config.yaml
arch: "regnet"
model: "image classifier"
dataset: "streak pictures of flow and ridge fields"
train_examples: 48750
image_size: 32
crop_scale_min: 0.8
horizontal_flip: true
targets: ["field"]
num_classes: 10
norm: "groupnorm"
activation: "silu"
weight_standardization: true
channel_attention: "se"
depths: [4, 7, 4]
kernel_size: 3
stem: "deep"
widths: [80, 160, 320]
loss: "cross_entropy"
init: "torch_default"
residual_init: "scaled_by_depth"
optimizer: "adamw"
lr: 0.0014
beta1: 0.9
beta2: 0.95
eps: 1e-08
gradient_centralization: true
adaptive_grad_clip: 0.02
steps: 9100
batch_size: 128
epochs: 23.9
lr_schedule: "wsd"
decay_fraction: 0.4
final_lr_fraction: 0
warmup_steps: 270
weight_decay: 0.08
Rows from block 5 of a small image classifier, named by matrix and row number. Rows with one number belong to one channel. Each number is 500 + 50 x the weight over its row's rms, rounded and kept within 0 to 999. All counts start at 0. Numbers have three digits each.
After each channel's rows are labels from the 100 images, of 14976, where the channel reaches its highest value: "top examples" is what is common among them. Only what is clearly more common there than usual is listed. The data: streak pictures of flow and ridge fields. In brackets: how many of the 100, against the usual share in percent.
# convs1: grouped (5 groups) 3x3 conv (model.blocks.5.convs.1.weight, 160x32x3x3, standardized in use, each kernel summed), inputs within the group 0-31
# convs2: expand pointwise conv (model.blocks.5.convs.2.weight, 160x160x1x1, standardized in use, transposed), outputs 0-79

convs1.2:484557464505623512537624558516503530445556481478492469523503528445533553549523573546549577467545
convs2.2:427461507517492492512464531468457521446479559423474436472434489533475539419511583560557546485477450478549649498442486569422474547460530575448536517515491550461460529545498498477585475436491478615498512520430410552506470423496513474415518478
top examples: pair of whorls (80 vs 10)

convs1.90:501483478596482488522559555544425456428496502455535438452482614472422459489446540495586487530442
convs2.90:435516526600509476545607517481481503524509434511538573505470469497595462562557496569401530448563606531509427516541436501443505421518487514552542426504538473494530509509483408481533516496527588465498444475532590513538516474567488432429504604
top examples: turbulent (97 vs 10)

convs1.123:550534502541452538434586444490622533555491562429525533504547435478491486515518522562451401514456
convs2.123:468534500449539592478454552544493516471491575530429426437537529469402580498482557486563451559435433571534569450458509400532415491536381489567535409431396396466408539557503492496437458481485521492466532500448478461451432470438498490474510458
top examples: turbulent (47 vs 10)

convs1.46:545469545568489548469548418485432428438431498463488459450450549482506503512477531432395575476570
convs2.46:597497478444456446445477494527529447477519478442519511460444448551454457488522438433503512466529454477514500431531539517497521585460523434471460543568527520525472480435478548502546486484459418481501454465480405493477431557532472518548491433
top examples: parallel (100 vs 9.8)

convs1.73:484508587495513607499453487530510544525471485558513538500477510461551536539464509649538611493563
convs2.73:513548446558556520502576546471520532483496482552507513494518536521526527476573494629615508481543530583532522507518431491508561493547507532593476536524549557581638602508575557497532519545503532566467530425523534502599464528399575478511556568
top examples: turbulent (68 vs 10); parallel (31 vs 9.8)

convs1.69:558533587456490577489512544490516603506533536592509516499466490505561521504505500650473551482563
convs2.69:572593469548534552517537492486506506521414503502504501559549464512420508433494525530548444539469464584619558580463362437561624400512458593562398484549561542522504470569480486550530500541493488543519507458515522459614533556400531441502554532
top examples: turbulent (78 vs 10)

convs1.147:455481556443483421567474458503522430536543493530578438465509575537470534446487581544620527535516
convs2.147:524522444596548471550567531445498569486444468489474513506484430511509516536583423508492463633497510408508535491507433455494542442440474523435380502482531500441581578547485409440510492438459514583561446495538606649551600472541575477465559578
top examples: waves (73 vs 10)

convs1.31:512453468495508546493381402575517468480560438455526475511497574442510558512566537555535509428431
convs2.31:533574512470481459437499449527545476439548461499510515462520537500417486471462532469491513436552422456496490380499491485491592494446503446625574450580576513605478537435569520547559494484463468476492502512516418428473418609475462505485487520
top examples: parallel (100 vs 9.8)

convs1.88:418485526575510567512455463515456405440417429465515546495496573450473522529432551505549565518436
convs2.88:432520496549519435488517495448475548457476441568466529517526467495615481600587509489459560471635604503472460537538498495420504464504455520510493465483496486539458602526456446515475506478508537493455466462527601504548483488457538408505499541
top examples: turbulent (91 vs 10)

convs1.56:570456552561491558471538419485442433439431491460486464452444550466507488523481534437407590487551
convs2.56:591494503475419465457446432497549478484509513407539502475394503476453458480491436479460516486512465487494474461509524536500521528484581433468498535572591566467524445442547531517570501490498415461483463522433419444473457586474471486499476467
top examples: parallel (100 vs 9.8)

convs1.28:436454490529458482484479426483503433588490596582431563459576509473503490492499416463538447514422
convs2.28:542531424556480509523465445500429537501481537537388453601475427494503577462525513529594457600490555515389606530480483461550479518480462477510482468488427483554478482495545442527460479484476499540428569375495493407529492491401429510529574534
top examples: pair of whorls (49 vs 10)

convs1.89:475516510562429501451504491487495339544440441488525566519443554431497489534425469451534549520456
convs2.89:467505420491542554580564528450444525539487515489433543522475463482549485482472508537417497464535503557525499443475545475563407575518518557473485527453507444523438513536485560513543524439504504520437501381480558486450564446471501352495503532
top examples: waves (55 vs 10); parallel (44 vs 9.8)